Weights of a small spectrogram diffusion model.
Training: muon at rate 0.0041, 13900 steps, batches of 256.
Rows from block 2 of a small spectrogram diffusion model, named by matrix and row number. Rows with one number belong to one neuron. Each number is 128 + 24 x the weight over its row's rms, rounded and kept within 0 to 255. All counts start at 0. Numbers have three digits each.
After each neuron's rows are labels from the 100 clips, of 14848 (inputs lightly noised), where the neuron reaches its highest value: "lies over" is the class under the peak; "band" is the frequency band that holds the peak. Only what is clearly more common there than usual is listed. The data: single English nouns, adjectives and verbs, spoken by a formant synthesiser in many voices.
# fc1: MLP up (model.blocks.2.mlp.fc1.weight, 384x192), inputs 0-191
# fc2: MLP down (model.blocks.2.mlp.fc2.weight, 192x384, transposed), outputs 0-191

fc1.86:153075097124151131125151145098169117144137152152143120192143079103156093133119126113092133118109139170125152092131141143133124172170133127135152147119123089122096143163108139177138133094149102142117133082151114088137097132143135120117117121097102132117131103127133138133133133138153144141124093112172169118133114143117125159148130123124148131103101227119144126133111150089128122124095107109159121116145125106131154070128139076113082144118141077140144144132080120147163132123113124149117146156140153100132123147144152073120153137143147106142117140097149124137159089154101128075
fc2.86:181109124105114131151152141141125131161163147114097117159124120109133120154148169128134149155111112100114106165190144067101163136110103131125117139115152148117131137142105119123118137125098100130094130145092175113144146140131104098074106133117171143136079106130135126157125149100125128131146142074114148129129157148098113175119122122118115140095124094142136137103103069132154162152129146096084090135145123150166091190128136116139148075118108126129151090169134132103110145092182129099121115120105134120131098121172148173152117144132085167116137141136116153121124115121142102154
lies over: silence
band: 1000 to 2000 Hz

fc1.191:119168174116075147130107148123101113138147111145162170119140122143127132134100159133182138115120138122139146098129136141134121113142127154139108138147139168160106139106128092132153149131134130155108114127127129156098115166095131113142132177173081131094111124108131130113141124128114123135098125096098119150170108108145087129142158077164180119152139104165086170153120116143168113091099161124154136118114103124159103127116163134092126113105108120104088170110121130108125071120129101130161159137145115116116116098140110162118120120155151124093127157217080095142132166116116146131
fc2.191:159103104108091134134138118180179104114123155095091125107141116122115083153129132128137167145128098121182129171135118111153127066126139120161182122159092115101103113146135154135132123066115107130108127125126066134161177149095114128174108112152135124137125124179118138149133136131106158081091112145115103107112135107114132146114130141106138108135144140134110156094128140161131122163138088140158144189133137150091103137125121185129112138144123142134129110163102121108152125091154136124110120103137132095095143099147117164141095125116091141178138100095152131105111132132089104152
lies over: /t/
band: 500 to 1000 Hz

fc1.350:110091140110101186145157110151129082159181134151131140113181103122119133145156127164151101125105126122122083107117146118126134096150149176150141170107067135129115159142174123129097091103083118091156107101165147150126149144098143100153130093175092117117109123124103137084125163110121132146109108166122129081137113120120091142098142146136132126114083158116121126122115150131148119122129133116127117136121141142140124144174137180096125118192127121178116156130106137128183139125126121105106127114132091122104176144152126110086111133128171110142132093090135142124162128119123137113
fc2.350:137165116135123131091092147093117119129153107109099124115130156136173153080128145100134116129169136154125109109095128141106145167124082099169084157143122105136123129129132145107160147150092130113118111152110134118154103132110134129104150131119098114159113146131165094181120119120088116153142151150138121158128094097119130119141119096146151139130141120128111114197128142086102174116078163144111141111145162162109177145114139117168104169110121142125140124099162143140120167123126110142148143089122125160171108152095142121121182140145122147102163199092142117090154148098143107120
lies over: /t/; /k/
band: 4000 to 8000 Hz

fc1.276:108163168152148116116112158171099148112105112119203099118127149118121122186163128126091190094131113174118100100123136095118146176156098105176129114138132169096128125164152143129136135113155119113132129140134108127146108161125130098121146113154104097137134140130119112147101127129152149052122071136106114128102138112122125148133164137126125145150120145141155129156112119138123114147112117107131164129090109150126142096090122151126113136108142160079146160101139158061137124140082094126143105093117120147099147128167085122102094138150102153097125148155142121120110118118113120165
fc2.276:104143117131119130145099110174097132123114118154115081087112110113113114160122165126139136141136108127112111120138132111110113139183147115131133155111101157102132102160134137101173067138145113147097101146142088117202050169086123110130144133112142143161131154119114146100128134130095146098119122145093114121117104151153113117151114146146078115126112152156113100122142123172148105197125149127126172135119105127096131124109145122124081165150104169109142132115139132121151074146127119112113132139136121074132130162160109089098141114128109131116125109126167119132124137112131126203
lies over: silence
band: 0 to 250 Hz

fc1.82:128095125127147103091131113146120097147123148153130114145095132109105112148151107142108099108126146161113104118113136131123130151092134109168137103136127091144157144107126136128137070113142162131135168120129148120128118148104136120148130175130149156104114145130153124092184102077112112107180128067107158119208134083161141123113127167144168118119147148137134140110119120148156107119129156129134132119139139120103103119122126122201100125143076108120124108111106131128049098130089175175141155136135124111121132121131156099112121124128132146132173167126136096079147083124147135151
fc2.82:139110137143068127112123129109118153115105109126119110141141118133156135121119175106111156158147117123131146135127124138092113117190128152113108110133137144115116122126135147121139167124099077105127134137117104101126122134141130155160155096132103080129150143135159142135093165186132131064044126168171063132056113162099094131119130105103132155078116114137137148102120132152134153146136134158111121136138121152155143134113085119073138133118112153164153104158136095101173130120108094113132103114139136145126136135104126145128132140122115104118073115137116157153138162091110152104
lies over: silence
band: 0 to 250 Hz

fc1.361:172124103098155143087141163129094108164147106124070096151152178130154138104148117118150117128147120186134119126139160127140138148112150137181128107114166094091174109129132141114128155122085137127104124112159112089142136136124150117121085127123136149111135107122117138122129123151101129103087147192135147122102108131178124107105143136105085158095119159162103104136158147142105111154119127135149130148088116145092125110168146125105136146148109120113160148168124149166131124086109103125106132133098094177111104090178091142146120112120122148142164107157094145123104082154101113120
fc2.361:141161093106137132093121086120117120127159137140073098140139091129146134123150130130170164101173144131126121090115111124146142121157130117144126148123112091149172105143123080132109142123107105162126139091121135097135157103108129116092091142059096126123089150124153132129118141161118135138110156110129162128131120139201120135164142141104143164133148143096151122137129132163115158132130122146143134112093132102111155122159154141114111163160136158154096094168122131129172145130153131100128124105069162137118123148140090160156138117166071087087189136146126138163150136126110127092
lies over: /t/; /k/
band: 4000 to 8000 Hz

fc1.363:132158113143112148187115155156132076077117145161137124143148121180116101138112168098116151096125130111142099139123114086151122142109116159117089151121106103141143089124086095130103085113173122127099162150139110143128139124081178135126106117100124184134108135137155124106157151158107093099122145150111119116158093130122111125119126141127086103121134116160122108139128122157166171120157120125126143142169155140163135168173155125109109141108099116150122125129112086174131104088074136104113113101116115153149133159123140164136144146137159155164131124134082099147137141122078126119
fc2.363:156130138132081109160147147124152150108130117123148133081139126128132126107124130142152108103122086153140084128143132109111149121134119095109101177075182123121143171141133108140157133135168132119123140127143133146120145079088135132164133176086127131093152111148150113134111097117100128190123122135135086096101191145112131188112112129129125114139163092180140109155124139098063135122131170123090110104102106106135102070089127152137163106126129105165112164123120145115105142098153148136166132114152112116099124154156121127107120120105142125122119130137136160175134130117083113127
lies over: /t/
band: 4000 to 8000 Hz

fc1.179:141112166119097124119138107137134112160140179142117100176071130103145112127165092091099173146121130149131133085104163096095134139130090107149135126169094136114067147160142170109137108095146116149149136116136148097124106150110120127123138128180109065121114148135153130145132141139127145123143091135149162128110136098146127150155118099144128159148129158159165155125093127116103118129119108081136134075128119104129125095093158103127120112137146110124152152104081127118166150133110143145154126104144122138119135121186156123098163117161150123092079166167143114153120091160106121133
fc2.179:121128119160145076125128164191157148200110104125105109121113075141134109086090124123110124161097140140105145132152139093130149102133159126144134142127131104101123140117135112140168147111113104107138131086132090079182114140108178096117148134124168154145124120087143127116121173129118136120141091167159110197122090137142087156153107113137121135111107150108123124158098151103107133107164177089133149129170133112112129103154107126134145157113138124108117128138146126130105099148138116135111120142119134112116136117114149121169149143095102178152129120104161167099173164141140137142
lies over: silence
band: 0 to 250 Hz

fc1.81:152155150091160143085101151118122135121163079131110098150136180115133103128131097114182135139100125141161117098110146181120138145088115098124130145140142130097159090072163145097111148127083145149126127119114142076151118122136156124131113107107164130104128145102109150111076101152090150109145123110126153150130118134186151128117160128111117138076084181109161104123096143161100133165109091137148109161123127148131133120120127124154144107140141116143133123130154114132174109101160120123147142139147156157149118108102082133116149177120108172122120136153127128111150102117115127070
fc2.81:132102085146110152136129159086102118103095154141105150140112109136120155129141143127107169118147137166140130109108119122157120106128112134109138132145089129100160119095144110064103162150051168148117140124109131105138120121128141099098098088125122160110105128116159130119084165154101129145121125108143169142149173079163146131148114162098169162148129122141154096180105134125109134170109127104138156110119184101138135113112143137132133105143175155121088106178125074129157137131100172107173160150130138119129135133107111120146142143129095119100130152121127130141137146134136166080
lies over: /t/; /d/
band: 4000 to 8000 Hz

fc1.267:179128152145130139132102121119147152145112111109119136129119141130102128166142167157105086137209088141142131138164121118101131122118140148101153144168153125111145129122124121087129197106139158122139144139129100102151196114142144135109105136117168162135182085127111185106106095121127107116132116118090156085100114097101115171131140117107154130122135146127123109130162146164127128154142147118118090160112151107100138082106164135141155127117121108114138129102133112125101143092117140135139103146185169121109148119074067152127118139147135131103142123139111110098118091116130145087
fc2.267:122120061149123123103139098099110122115113144137131134134093122138180133127097083106162157128072183122115127113102138121128139156150099141134134138109109139125137150127117135172138107157130119141144096101106162138156081098098138123173133114158131111124083174148147130120148156128157170141123138099139122182108176145120120103100114114095111117070070083133121150134078132110103117099095109155150172109140141168138125165145111150123156166138138159138110139169124112140155135141122088127139162103097132124137109159136122132114142124104126110167138094119108125161134153151151120170
lies over: /t/
band: 4000 to 8000 Hz

fc1.6:164141094136147127095106166175124138145145113111151085173135166108152104133097152128177140148118095138153125126123133155144148149089136121144116152113182104139142110100130120163075137162119098089130102129144116118166132175127146115138167132113131117133132098100210121114133064102075134089150141133109135135142146110178155170132134125089121108092086148093139114084142143171114107109114105137136134132150118150129114136116112125107122105124139091161126137145094101146158154109126108103131123141154120186140129091098151113155133142133099148122119095110129149120135125151155147114
fc2.6:178097087115109115113139157105159117122151138092151124116126148123129133129137118139126156128167108140133152128088099129126163172142154116076080085190125142144164127110127105104122133133100106108134132088140072119149134125136092079190093133132131160117105128158101131116122139128080140175124129166129190149095125098117117072131117116108133122099153081122115130117152141116099118175149130132121184125100125141158159133137148112112119128161141140152093090106120111115153134141111172168135117127102141125121130121123139105140111116121116143079149113142152162098161128094096123140
lies over: /t/; /k/
band: 2000 to 4000 Hz

fc1.105:167103112119147156117159143120100121145099128122137141138104142124098137122083159171126132130129128137134108180136133149109119085116099141128144125133132124118135122145135102110140109085111131135114158130131124113150123098063151156134108103147140122145118161103113139132097093069108156106163159097175146130098156083138138139149108138147140142107100145116131132157136178148137128192127117098136145145152107135132146094109123100181058123140084122082139132098095142133161119121144172146099146120131180128077138123149148103110071133142162109107113159114120138111165076124103135130
fc2.105:099131156130083124127100110139142176131146146123129139161124119110115133171131122071084128142121082125095166117124128136130129155147096123116111138117103126158111157094120131127150152146164156135157093127116151171117127164168129122138131190104112154110103104129140134145170165144160077135112114127116123141153117136125122152119132106120134144157144156148121135112124105118126148131108110123167122113145186093143127133151126126102198145113176158161124115151152136143143133160122067161142091140148092113153111134132077140112199159125116139127176064099127146123120109126141109106
lies over: silence
band: 4000 to 8000 Hz

fc1.199:131117112083185152115146119089165154117134090111131085108170125155093127122109156110081121125131146161094143115120110122122170151124153175098119139104152158172122119134136114105126072184144118117096094100141142116124119110148119118141170142122166117116132173119118080113102134099130158123161147119109154154130078108112123173130124138117131109177150135156125152089162131112091125124132139172114117110099112142145133083143178115103092132150135114122170182130110124125148134120159133122135085138096133128140156141122107123136120137119118066108145106166150124144114096133107101161
fc2.199:134179114150113097115121093116129133076081151139096113118132129140164098098110157095152120140084091092171098158136166123116094119132122092150122104139127128100136121168119099136072116090160117129168135128125184103084151086112118159107110131102158122112144145156120115097151132176088103142137099101141169103112156110148147082135126081123142147117149116091125089111111119081112154114163137104114131142125126124118179118128147130127118114155103133117096090101116120170144100174125118124134145109131127129163150146100134163118139146082107142119146096106153155109129128113116133108
lies over: silence
band: 4000 to 8000 Hz

fc1.334:139166107104119099081119162147164101111104140133095104116129127114145137110187172139097137131145145146147120147127101111110137126164102104094138094159154102137154159156128143121108072150157118159159144108132102107190162117126106161146102119170159169104143111129175088131144131102125142101151134103153077087120116118103118116103123110155150141117111146142172114112128129122118112138105134121075106114153117128082107116127145120127122165155165131139139091121138119156130111140134149166141054120158124168124143132109161124120101112095140147142155131112129108095173122124158090155
fc2.334:137100145122160178140145097140113161117166129151125133132108144136076087160086097129096134108130090107119108116128121141152106123123131178110135146105082113118127113119112091142135171118126133108097097123123152133109108159119150117116165124116120103139094127126090207117115124116106120180088114124127150157186141125135129145167119150089105119113127113129106139162137130109153121151158121121167124157131150135144145094131110102154104103124099112121123163168102190109118137134146126130144191111081120115129137126159105123193126098151117096135120092172157140108081128128143131121
lies over: /t/
band: 4000 to 8000 Hz

fc1.233:068090105136105145110122087094157171121110153148128157132147107143141144111129145150175129063134124152083094147141122124121082117173104123101124127118122113130081161155152120123099095096129101125134110106150106092126097129110153143165116109112094131153135126113133146079093190118141119161098146126118141115152110170120096116137158137154146109155127100160149156142145127126143138097140130108125123145136158086140119097119086080126143138107150120146161150084149156146081085139107116134126106122119103125146148156138140154099154143139123137163156181169119126165113109135127168127
fc2.233:106152104158104147142131097134143135104119066153132148097146095112130119147160152159096115160141116125138114119142111101114152121123136092127142116111144117142127152095089144137133091093153102152143108113093097149110121152138143134142069128185136133163119135171143120134137089102156112130173152101116109121151158110120147119153109166104129130133126099156112129099139150124124120119166121113118113161123107087157142155123134127164171136129188120119111111134093101113145145080104133169107154127180121082078131089105202122155125125065171106143116130113135148112148138114142121140
lies over: silence
band: 1000 to 2000 Hz

fc1.100:099161127114157112104145074125145138100143122165076113081112151156168172129110124108133140129121142140089131133188136125172140101138148132087118084110128161121113142138124147102158158128195132145131110091133108163101154141134136133104118095129122136170172136092145095123147121128134147110152107136094150090100134110150145120147125122139139125145129123098115150122171140099123100071124126104100089104108143079128119113168153122107149126151070150124132154145170148142094111148148113116093097115134142117154152120174152128152155094133155093125147098138126115147089120125129175147
fc2.100:169100140106096129194124161101115119160136134099168106175150103123128099145123124151116116124147155083123120134105165112155108164119143133126136156131119109147085117147157098115106114122102137129110138151086124105156130125135084144086123160157114110091067121126113179147093134099122094141110149128144132091147138127098099131088149134123110117140132135164140119148110070127103139176106119123126131171119130174141138172104118170124101134096150091128140139099065125143148153122119144157167149120144127120118120145090098147102169141095120114086116178099145134121148144138120110115
lies over: /k/; /p/
band: 2000 to 4000 Hz

fc1.156:117133121112121102105102125083147134129128111139170139110111094162168130144163173114135188069177108098140156107115145140144110104125137133122124113149138172118140079137110120161127132117100167113079118120114125134089137101114133107085089141087169104127130098125161093129134122120082121157117129105139103152135131169123116145145104095120091144125135143142137111146132159108118172124131121112150169102169142154145171134135146158140106179101127090091148155110156131135124122090137131153120171138114121137133094134143090156122158200131102129114142146122115128138077159126098155119
fc2.156:098128125119106126161134115148109122127111120092116131175107132095117168119070075126156099156102132167125103116145124111097145141129125146123131138069140127116130106108130110089156135130117063142177149144127118111168127167175121127103160103174122133122132166133132131118117126114153137110141124155131151165139122117124139110105117161145177154126139083114086122138101111119121124102115122118128054160104138100116109100115129130118156111122135175114117101160109123091144123152083158115105076097125156129081132102125180099109119105134139129109124116109134117099174093144181105118
lies over: /t/
band: 500 to 1000 Hz

fc1.134:186123154132122123166138136094105115138107144122131105159136101154151111131161156136083074142119099170109127127116137088113125145170148098126116130138111113118119128130129096112143129093142106152134151137130120081120105115087093092138122119131125163133138156125118107131112123101092119128113098165144133118102118146107096149126130088142143200179099124104110169151173170135088151118134123078124110111106123103184156101111154090108099138146159132125104147097084108133180114133127122119155140160170155099074156142166130140130126157146152139115145156126128139132115111173135125098
fc2.134:079109138112145172111143123123106128115127107133146107125127140107111133151111143123104191138097141113140170144115147126117150105135132139189107118109192114115093118107083163139103119146102123141078102121140125187106104137165120154113068141177137137121102086125132150117141149079137138131120151102145120118171151129098145144187107139152119107080127101164106102147083121119150117140112118097117104135160134101105104126143140114134142137108126096106157104145162119163117127100105125147099086150146100153143104111132076131125155137139145091093076121091154112130144131121117132110
lies over: silence
band: 500 to 1000 Hz

fc1.123:152183137104115135158120158162115116112124108162111126106146144151138144134133100098108133113122114106109139096131181142161076156159134122134104100106164144128122113148126146130131105130123147109139132116185089129148116129137134052108107104157124135082161114162135157127143110139070136092089124108115124081147087109126105104161126140122116136127168089151110136112127104138104115110114125105128115123171138098150110166140087147095153118151166114122141125140142135162120122177100152102139155112103168144136123118163130126145100177120131160125113116162118085112179183107134139085
fc2.123:087108133143150148128134111148119093115119122155111117082099127127140175114106131099070168132095142169092154144129095095099149152140140141141138096154138075134139162145099122121173159101117151133153124074183108143148115148145154147127075159127107140098159118131151112131121159114124092149125139098149122145107088140100106122131140129137136111082119163148159138099125151118119132140115135136082131090117118071094092116143126133158104121077102127088169134116136151128127115147131112154138119142105114113108132120101123143149190119165124116086109130126156181146086111127129105158
lies over: silence
band: 0 to 250 Hz

fc1.32:151099152098126118120093143100122096134073135083125161127131149119174129165140162129136172126159130143201130123084155138141127130136154157141168107141072140126143096121109154136132113098115114133142128147152127104139116109134106140155131134090158126111067137135096169122143134150088114161174121138163117100150126126120154096147142124137129133083128170138177127138114128143141201101121104138164146102126125122143120132120160132132096165149152088130143128147080068121131129124118076140107145104148124101146137149125111103115092128121090114101134155165099121089149110107134131134
fc2.32:156113109093101088115122116134142115123124155158106081121151136156076138144151106155157141138141142122152150162107086148155115184115149115114142123093143180130164136106118093109130156095120146099126169129092134140146100163103116108095087122110115139148146164125119154158155115110141130137121137107124147113108083143102107140129123108088131133142151148122104142064144132140131106110062136135142153092161149109116166137159168101114130067184115115135127164088151108132168113138122167130116087109126130133120161105097100111131131140156102156115146127139136123156113140161166111096
lies over: /t/; /k/
band: 500 to 1000 Hz